config.yaml
arch: "transformer_decoder"
model: "autoregressive pixel model"
dataset: "single printed letters, digits and signs in grey, bent and noisy"
train_examples: 395000
image_size: 20
horizontal_flip: false
levels_per_channel: 16
vocab_size: 17
width: 128
layers: 10
norm: "layernorm"
norm_position: "pre"
activation: "swiglu"
mlp_ratio: 2
head_dim: 32
fused_qkv: true
bias: "all"
qk_norm: false
parallel_block: false
inner_norm: false
positions: "learned"
tie_embeddings: true
init: "xavier_uniform"
residual_init: "none"
optimizer: "soap"
beta2: 0.99
lr: 0.0048
beta1: 0.9
shampoo_beta: 0.99
eps: 1e-08
precondition_frequency: 16
max_precond_dim: 512
one_sided: true
adamw_lr_other_params: 0.0022
grad_clip: 1.0
steps: 14900
batch_size: 256
epochs: 9.7
lr_schedule: "cosine"
final_lr_fraction: 0.1
warmup_steps: 1490
weight_decay: 0.02
adamw_weight_decay_other_params: 0
Rows from block 6, named by matrix and row number. Rows with one number belong to one neuron. Each number is 500 + 25 x the weight over its row's rms, rounded and kept within 0 to 999. All counts start at 0. Numbers have three digits each. After the name is the row's rms in percent of the matrix's.
# gate: MLP gate (model.blocks.6.mlp.gate.weight, 256x128), inputs 0-127
# fc1: MLP up (model.blocks.6.mlp.fc1.weight, 256x128), inputs 0-127
# fc2: MLP down (model.blocks.6.mlp.fc2.weight, 128x256, transposed), outputs 0-127
gate.65 099:570506491517478491540491510494505454507511491536555507469548512450477531526480475476509520523467507502544490520520485519522500493525474526488511470486524509495491501510534508477507497516519507505495462474465530488503464499504480515447521504437498548471475482479492491507467441505499500550510527467497485521469516498535514494466531491476475503502475474492532539549518462509522490496492
fc1.65 101:525511500485525511476465484534516511465485489517508509531464522469524479461517490489453514477539498514421459475554517510507519508484493485476520511504471468554513495503487483525503479477454483524498516497541515535505532499483532511478539496532501492517535506559510490474522488488518491479507472523507472457501496517479537479586499484544485508483498532490522495477505520503521521479521
fc2.65 107:504445488539457470489506500478535503548497537500511472487498492547492511514510487511480455492518504464494504491478525512515475513518535490498484517507487457460480471482466503556467498515507501495491468514491483445510509466486544490557469505553490490480488513455505489507497520519468535500511514519516493494511535498502501493471521522488593531477495507547544482507483472493494490490535
gate.66 092:495515470518494563497481514490471456500491504481521481526475542493489496500463479454504548500499491495536499483505495501511525501536554479493473482508499455517527485502565533533499485513519467499505517518439493528492518481491454489499485510463545531476507524492477488517458522479507493484551526461514559503470509508496485452464553484528500492489516535479509502512496512547495510519514
fc1.66 088:497511526475491487479473488434504466472443472529524484498552539501494535513496478505535480496518507501494511513533502485513524459481524490476520492436521467508492519546512503514407470527486525527478512518521503500506504496468508493462473493525472539517495464499510456513512462530536501507510516470529482513486487543513481479481471507494492523496472531522506536503503480485532458498505
fc2.66 097:531517474529525480517524527487465478486527537507441529515477496465499465516483477502494482500489497480501479474485466510501512485518482492516528512532489515520529463495495545478533514486500430476513530511501525503463481540574521516505501494452509457455486564499506527511487516475471484480510499511467528511473504504538544537506484491494501457504503473481559463508506513491488525500484
gate.67 106:462463517488453509509518498539501481522512519544483496535531505486457510522530515512495471553526565428477482509523493493481486492491503550519524476528494529525492471509494559509492496500496497519502477476476452508516548502486474509497496539471496526510490493493429486514487522510486497519479505480503525495524509503485525480553524503481479487509500528504508463510518485510487437528540
fc1.67 114:487521486482496493486503519478470508516469516510474528507517487539484531488537501535461543556501528461521508522440500480489495522528490532495490504532454522507469469500485488466508485498492485524472523465499508473493489516532465504518511488534479531498462469504494533462467495519462491537483548493530561528494461510553504496486517469478474482515499455513495484496460455532488529489478
fc2.67 118:488557470478495554488492525491496528484518519483497496547481483476467508476468528509519479456505543474453495500500432461511492489497491504497510496529524511535510444509514506487505539507523533487488464512490459469461504525500521491471478522464501523518511509520493499473490521560457479495516520475504483540483500462488542447498507523468506517500532479493460492486497453510497479519542
gate.68 100:468438555475508500507502516493512538532535512512482510511456508477552514528546506464478504537561490485494470501501507556496475540494464524499471529519511465531479487502499498466441522492486521530491547490493522489515480532468485455477507494540488485491444481464509507502503497495490520478516514546498527494506523514516485504492464497473480478515491512518522487541463512506541502510521
fc1.68 092:517522507495521524522490516511480511482504494517502486461526520486486554490489514482517512494499499522483557526505542504508544537575506496495512532445481513510520539515450461508489479466524477531481504482515539492510488555475498510472479498460503545476503501539497453493493464515546491455490486488520533505489469490525481507497523484488512503452501451508478513499498536444514533489513
fc2.68 098:508507493495504496445484466470516448474516491461481500509488521457531474509496485532481509499494537493551487515506540473505511475485546494493507516526503478476437512509481461468487504510503514478507464550526495521488488476488470480534527526487505503467525506486496544505478513482463488502529521541527510507534534487495486509510513460489516495575574524527488525454498487509534501479492
gate.69 091:503484494492462528466485489534527504493503484494514440494477519415516489496555476527536495473506492464548517508520498476501480505524512490493468470500509480503528544504527520487487493531514514487518494511467468516512518508456489524464459569505454511514489500492490477552518474454505500497505537490494523519510490488540530525501489482528510525483447462518527493521495488546482476503527
fc1.69 107:469477502471465528464494502503512499433495492483516508483487501501522523468520469503504496442497510515505514514511569507488459497490551523476501532547502475526520519465551527512497501499544496487500498498474472529510497475505507533483465531525490470550469531532511472506510494473533503494456543484486505488512507523481494497516508513483548488523449474512587505515495508513477500521492
fc2.69 097:495516453491498515510516514469459479451501558484454538516497480479559506519534504515502481514520463535528526479523498500530488465463483490485526517475468521518532532522531493517487511516484496493494452490463478528541528542460491508532498508510469500483537541516516486524500537520519472542511548532508462512523494486487480455527502461500486467489495509485496498540467481517515474504517
gate.70 094:521470533491488497479493475531558465507487470541490516500524482495523488486512496488499506525497525488489453496507480532522477447495485491503520485514487505511497487488477536489507512532493442503513522493478491449482512530507554493523541523500503461548495516496475485513463514544531469514499481542452510526519488523498491438511507514458541501537465530527530501518462482534466491550481
fc1.70 099:483491522451447511481529481520508520499486447504533503513469469513466519534544482489511493487511473488489498440510498523470464491480471502460503479531485467501500460501529512502484558537480511502503504479528481510487521519519518480491480491492493475503540490484543475485483519495524535519521511530474465506526502511438461475566500539511465505483511497451502512482488506526554500523471
fc2.70 093:483521538530537474514504493484485482469521489507464510483533486490544497451466513502473485505503525486519475519449489481529513520508452482501521468488509503529484477532507509524465456452465468547465517529451490499491467498509480499519485516461500529502475499549449500492493506480506445495471534500542522480472488511538475536474507514510490501506490460535517495533486467523476460483516